A small sound classifier, trained from scratch.
Model: norm groupnorm, activation silu.
Training: soap at rate 0.0046, 8500 steps, batches of 256, held-out accuracy 99%.
Data: trained on synthetic speech, music and everyday sounds put through simulated rooms and audio effects, 55.7 epochs.
Rows from block 5, named by matrix and row number. Each number is 128 + 24 x the weight over its row's rms, rounded and kept within 0 to 255. All counts start at 0. Numbers have three digits each.
# convs0: expand pointwise conv (model.blocks.5.convs.0.weight, 768x192x1, standardized in use), inputs 0-191
convs0.539:107158113104134135142147149114128106138138116124124153136135139110158068100106136153123139135140106159152135110119142151114145138126157133162117155118082107152144080110134131134129115092135115099099125140069092126134156062080098144133099095117110156177117087138125116134105098115091106157093162124124143130092122125143130141103117112091157157125166138168142136121157147144174097110098134148103112101132126129101129144117122089145098133119151097126136147163120108161104127103124097089089108153102179137161121136114137145139155113163151099128143159095157190076153145138143125179
convs0.540:133069126186090117114119097110132147118103146185127158128148139133130146117107116141121130077127112151112120090180136106120123136155184112125085114143151157151125129102129112122080150106163113096132110085162112127144084081119099142118119084104110106116114109163114138095187141115139135118072132166124094137147106106146128150096087118139136157121157119150131109090154112126144149120128153112151127139098200177103091133126135143138121117136126111134118147145114093125137094117151117101128146101140176124146103116147151131138151123115188115156129116148106129102110121149103101134
convs0.541:131131133145148108145154124164109118139108122154126114204143105176103129143147141136168118154089170131057132117114143134110162115121141111103139123105095105134125176156104119098147098157117125095103077120114135148131120151149145119109125142183112158102110138153169123136150109131133110144146127086104136133083139107143143128180112121101129156096160151124090128134103115115167078156180122101126157144098134137163092087157115126091140155148112133095141125112094097176129138097158155156116127137133101134168119145095115121139114127122132129107132111124140162108098173112134103097
convs0.542:131108139153136116124090185156147152132142089113142125117110146115095122118153138105158146157124149125181129110151119126125087066105141114160130128109087134145133129162140128131097162175121160086115104112116143124126160141113141085137111126135128136106128149166129129145152085137120104154146160161173174096125116129176140128138122146117122130058116083133131161139138120110170156149140119136178141128089176126117145129119105135115092143101095084129152124110139097121146110137117097155098134123126087132167082182138142116148123163161094124144068124153156130124147123105134120103
convs0.543:135136111132147126168145141171158163169131167145134148154149130117160155163141099105183139141151146106144147115144102153138148139137170152155139131099115105169100099096157099126148112092155086102080113130123105113083080139069101092101095115108135115143146071162117068074122048096094120154127101119120116126146121138138130102102127122097113130113131134140144151150094115143125128130122114145092113122121097121138148115143106112097103159141125118122122115123108132152152158164118174100146100166142132095112135172141137140148138131160125124136154108153125131111139130102132159125
convs0.544:086108152128141117101124104133128092150153144098159095114188128162152158131147155143144101135093097137146125123093158136119111160140123152181112128127184141202071158121130105109104126118136094086102102113104130109110151166167110116132135120152130168122149107098134149102134084116059157092124119110142125108111170105106117170135116114125117114155111154129154154144105091113078101139155143128144145168140122125114115145119109097139134126121109152103113111124138158133130170109129155138108129135122115127152162120124136141092097150106085130114102122137081177136119121094152152115
convs0.545:149161143093116126132093135105121109111170144138098143133132135145124113156101132115133139068169081160155137132178126142123118144101107087111103135138118125123135107125161118105119140139151143099134172121119130128146138107142119110133166126086123133116106103143147167128156143132133112135140128156133135100114133095163140145152135145098157143176129108132143146139104133175121145118098139080125077131102167160167113190113080126137093149147079120139127097158156074096090098126085126158144155120168135138072128140115155091112139151132086094141171115111093097119114118136163138138
convs0.546:150136064135171152125140176085128114150153086119121161144142138100111123158093092187118103157122140132175092151079153158130080160136133126126149145108088089137120113108140133071142135133142158122165153142091128086171137056129161135104155099159077136162123073150115113136133137109149143091144131120105122143143137119132105121121166138125116118129127126129133115110101121135114112132120091116112129143109113132119138128138091131110145086087118148094111112154090137176174140165154092106162113127134110134128135145125100136126075165151111116114118121113126137104142123135128121126
convs0.547:084179157141134113140130130139131115170181156143123163114154113159139133130099105178125141082131141127141172117146121113095155137101124130195112169087154122153120121114114087144104119129114128119126160140125174148112134144157123109113093130148085142134147086140132106083121105100119145139162097136127109089119142163154146133130104075114134158150132141123117084116134118137157099143149116159122094075163172112104123082141155105106153121121135162095118164172085128137137149120120122081102124126138157153131106143168133101136117106143100173154161130110118108157134154133139109133
convs0.548:126112096125108151155087138125163138112111105135140107148137124143125160094154131146138146121094135158169150121101135182146162146082108108131157137128083133179123095163148121115119115133165176140089130132108136183136115126115102134123151141104128128144168142103145117178114114123140137101101155138128161164160150063111137134116100190150139119144123135122133113123144102114128138147112093174155123137153129127121062062136115179108101135107125079125149144121106147148156129109089113120106117132111111126108139090162127140139083109122104158173159106119105121108105094106130126126
convs0.549:158086069138089142164131116178125107122111149105139122140138147137074115118112139118112144114080117094106107126129168068081136133136132115124131175154168125125132128145148119154101141127133137124128109128153161155110148143133159147120088078104149148097120152087128119091165148152133140083144117138099124158094116119124135119147082173154096135102132108130133147124127098183143128149139164097162069116146125165087106116103154107131170103129155101141158143138159186167163144104141098132119149137154147101089132127126155114113134131137110166120117138128128145141123106131099144136
convs0.550:112145125153110121130097164091112136135096141173114094155151113134116150148124100150117128175136117103100139162131153134131161086143079122130150125153135122136113105143142157080097106114124124148175113137136118111151105122138152132123142144164132148129082117134116111116124106140167169139164138120171118183115127093121113150153109116118127105087137120166097132139106114150142109115135106171164141133135135156089095158120102134152076079114134123160133102110148157153133145123149143134128031144110162161084131097134083099110098104146144118156088127159152133120095130147125152150
convs0.551:146125178092122149174089086139123132124134121109152087164116144156142127123147131087102133164156134130098123135175134099129123113097126126093107102095102103147141141101119151135077137126154073125126118081099117149144123098150129127133124171115122171135149146108108130120105124106119151082122106136155103114108159155120153147138104131177135157085140162145099110108165107175114133109148090136126148142101109132164104170123100136104102168063079127115126114131139108116138102130149097132149117147121117150133119171125133112146166154171106166076093106137127106105137140130164129116
convs0.552:158146179156105140181157156139151150149159127160109132133137121163151138130110095140142135129112134117116166104105164146091179090163100135128148154169156126128102139127132134141183132137123131124133159120125139146103085159137141149137127134090118146202102119107127158160106142201072154157108096124100151103154111103113140114087144134090106141100137144121154140157115129086166102137130109084087139093154106148115128135101081137145113148131142115127111104138165128135106125139135109117123129115126111099142127132123099124152115118106110135063098150112116098120128116082109116097
convs0.553:177153155146114105107106168104126108159138132160155145160083138103172128114153120112158108150083112094106136147137101124139136123153120116137143152173096119128135102175117146128102102164135122143136146171107143146127129127177156132089142103126140132130112141119130162149155052124153132117109110145107138140079157129133142115159123117139123146152100115070105154150213117134139121138087083106119104145098143138128130102125107109103113160149117112136145085106140142108146165099145142117151079101091101142152087145153126153133146124102102158111117142135092149115105100119108113157
convs0.554:146099100119123118114126169102117067081150123140138122129086126129118050115098119163156124114139096125140118156131165153167144152154142169142115127125128103148125102153156130080138136151094090120115102120124146082096122172145136100138093156141119136144087101140133137118109163141169131127141120130145192161149103131138123144153132104136142123085129167146143089147114127127069158149119165124119143133154147150123133109127156070113129160112131139116129098130154104155143152132155117093178122127141162150110129129138148093141123159159125126147108096102142098087087098138168127132
convs0.555:117115133133111114141134133099162144147150170121128158166143161096179164141106136113148146138119122127114096160123148171152097114147136123155114163121134116155106146119141083165110116121134103098136111131138114130099096073097124108096144110114119157128107123161128089097127069079078157129106073106115119133113082096132119103087133132080143085125118165179140114117129170109109143125148150151123114089089133106113111108130109112116116131110153122130107130128114100141160129154125147108126082139159124149078126121169145154111142164167121126123117121165145187123089121139110091130
convs0.556:120118147150142153160154090132113131135116185156142157152159134101137136118127092111112114127114168119130102119147104126086154126126166132158114158128117143151155141118118093145154154143150148123086096102164126170145083138158130122101095110129130122105118124150117109129116131113122142129083089146126126114080144123125118119120096150147085147107134159146125145151130145119118148136191102106154107143140173156114044124130104102115162135129100123123147171141121171140134117123103141179127135110159125161137111126110147126124093116128132112138124115166074100154058140103196156098
convs0.557:105114133078102174166128095117115091151139143129109138145133131161145161110137143090110071183156118105152140106084119135077138125152109094131119155190090126129158158089116155127139158130143141129105145110137157110100112134101155120152141121116130173138124134117182139095143121181143055136093116096130138141124131142155148111140151141121154105151120124105128123093114135149146116124103124133119152172116121106139092143107164144122114108076124079124162104121145139148133143149128086109100130087121141136100108106133162092168134138114153133097107128152163153146173117120127115099
convs0.558:158115106154139112109133181155153158164161112105173132147085154107139127114135124150108100141151139146173087147106138107149087152134108117128153142132093154141108131111126157122164104158138153098183184113139090114160190098166159097092171094171078178159136117104129143154176118113162114100158131143148138116111121130116141140140136139091110126117095123137131098119132143155102137122109113125089143124132130108095135129111095124133111116085108130119126152134114125133142117141149107094134086105108106144115142133149088099126092157127141099151136101109109124126138108192147102146
convs0.559:145142099120146161162112159172145146164131161121163128122122152130132121165091121128160177114136140139152181113135107167106162159134182112147141179124110166135130146092137089139139118100150136111142131117106137112166124101131120073150120109122110149145157142170113082093133132123169139141124162130142123120179116192147108095135122117106145117126110134137129135106137078166130177134102106165134133125117181116146135150106105153133155155165156093083151156138099125138118133164141136128136114122115157096116148160141112126124131152133146115165152118100118176104084109116166139119
convs0.560:095157124068145095112096121146140128167146140142131108134167130069062134118144106160145091121129129161148149112185135081103154097124105166130144118123113153152127134130118139135127088117075143085061126154131108157125135118112104130117137145126117162119132125136099140115078155158150114112125152169056125126120158081140146132121103160119133151146156132131138121120122135161122118119183121118154128157120098127126131150130093137123157137123096124134131109120097132126132080129127126123111135152136182150148078082134197127125143148121122112155119155154119114102109114112138134164
convs0.561:112126115163131117137134122122127184145152145129167080115106088089155113131118133155120113133187128157144097141096107104123078113135113107125168094154110149132141110100142127124163153129085149131174154114140113123163150074151168112114152131193103156148128119083146137164159129140151123107103137133135146127115122125136143138129161104114103125156098156102132107108125132112092058109117119106099130123130125105089141095087135128159108082102119143130132169133117131116126114111144128123118124127113092147115123123144132076091160175125150077109123130101101109130089124183159152148
convs0.562:098128162130127141157134094156148135101165144136152157131162195170105123099115104136124146135111140121146157121133099142148135126108125140145115126164094170098148149173137138140145097147125145141115131151138132129163146153169173145177124123117129133139128115162169111111152151140144113181109106110121095130106121080091134106114108139169122167116129107118108147104087091154107134087129107093126095096121163163126064110094101159083120127160152132127124109113095149100145103130118113126150162105100123106075115134158140107157107096109178119146118141120132106166125148128131125080
convs0.563:162157145129157144093106079122096126179118107126126127106157095111140141124084103151158146105153181145090109105124134155116167119123157111112184147155124149137114123137084143161162111099078152123125124101123084131160120127137159168102155127146103104078139101113174106104119072130121119127145126134141096173105114119133122108082156148147072150110139119100110095100095118123142139092134131116137151130126133130117117141132150142071175161098140117161169153158110121123145128125122128098094126152145149175119131083135117126156116150138109109097158107090145115134123133112125133136
convs0.564:091145122119150148111126122141121150081135145163125127129110093127158171110167144139134114128102113142105114142119122126140170141101103177121106114122127148131128145110105124099171149158137125105091078156090150136120163117136162134151099107178166121129173120160170103116123148141099144125165147107126115100153136147133134169118111120102147091191124097110113128148155173112110106121124147083159128161094151107092125143127103130089107160146115137098143141167168122150113165073113127119120138123118103093138166130133089101125152140124130084119133106092141105123100119143155138056
convs0.565:158121131085147139087114140131130117147150185106140113130144170164102127124132152103101145113117132106140156100064117137140138132142150170128135132151132121115151155113133109106090093127155128146131124131161113112128127136120102108178133146152068140146105115151128089132122197070118148135130127157164134134110140133112099096122164133190136106132171146090132108092141121151107124169143165118187151119119124137105116101151118096128121156126112139115119107127167119162151096093127116099155140176065133135149088145153121128120081111116097170141136105114142128125144162097129139119
convs0.566:166141104150158073141141116129111134137108121122126139143113149118145145170114136135155103103108103163111155148121116190143138165093139119131177130148144093157089148144111141168139096122105142139137095086128120118125121129109147129141127138145121142106107122155102126153131111172145067129097160135132162100093161148106164133150110139075137156097127113128134128106178182109084149120137125101124105169138127122137099148113139119092115133106135110160145140103169152168130121113147075110133114108124104104129124110081177152133085075136135130093128126138168118125155166105132161086
convs0.567:130095131162168139114115068134130159127118138092159164136145174122132119148158119150168133159125086151152125128153122149093122120111139101112144123159137141109116145166124112169115131115102164134116100135161130129122083144132119117082097142097100124165122150135153171137114135078122175121105103152140144178127150111127147147125145110112111139123136093120086116107106122123143140108128137132154164138143117140118097121103137141097161085093111147085136086178109093163153163082130155123128147138120126182087099090078085099120125135147133130132153113173140130155107127170098138146
convs0.568:103104118101166169116119121148128143070138156192127111104087164134122122166139128111119166116146169103160124133127136112174081145122082127098115138145146131139118164112130122148152125136104158119119119188137176134110140145140130127145137134151133151145175147140142115098136126110145150113133126080129113114082120108130153114148143121119111186167118111110153152124141119085107107078129106064110147130094104113141150114089101149098144106107142137132055119117127121086129145102109110125168134147129153099136125135110153123119128120164111119120123178089150094147087114162122143132
convs0.569:139122094152151133125142167147147155147157135118161127134092135101134111137136108174101121137156147175139109161103115132168087160139118142114159150142102137133111132088142132133147119157155159095164193117145093124170180076147182098108153078159091169162148108105108141143161099098143128114115128151121126135091127117130141146136195162104115154132111134118151126106133148152116131135144150132110138152131145119094127140116114114138129123080117160117141156130099117158163125123140111095164102112128108157099155167161098099136078166133124106147155134102113120131107134162149105125
convs0.570:089128152149105137095105097088134126142197134150144127134140095074164144159162089127145100114057120108118133175116154100102101138125153123127105150138091154169139123132138160143112151133145119150135115144136133096147140133111122165143153090114097151119117101130175123105130115192118130149111131123131110182112111165115142154115123119142121112134136125114075122149167058171106128107172139083113105103124110183099113152120127118115133157157096142142103137098150152124109156142108143118118132140149119140127104094135118121147137094139144117126130098082141127175132122139103158129
convs0.571:141084112127096104164157098130168149132197128172133141163136097168056113110102148152169135105156121121163120156147109127147122123184120100106125078178104148102149123127108110095101192170127137131124129147141109083137136126109172133143138139124104089117170093125128141141101111101115104140103102117132138125121132127183109121136106103124126122119134095134138105154105088108101116135139098129134121109150144147148142096138146136145149142127107102127133115137114123101109110105099110120151174121159117137134133118109096145145094176120135105164107091140138171131100140167100163109
convs0.572:152179106131119126097136161040115129151138120088147138135129137140121111096150129131123099122090113129122175120169140102140141135090108158147144110118159131113085082115111126153131144145137157132085169143162103086144150140145151116158122130144174114100109138141138095161151150119115117114146142080142112154093132115145165130123127130065120129153115114150162104118135146138133142147157110122144133153121158159129140132139126097124129108106112114171171118167159100116109116149135151126172089108105158159138139144144169141105142157137123174151149156170136091134154124061138147156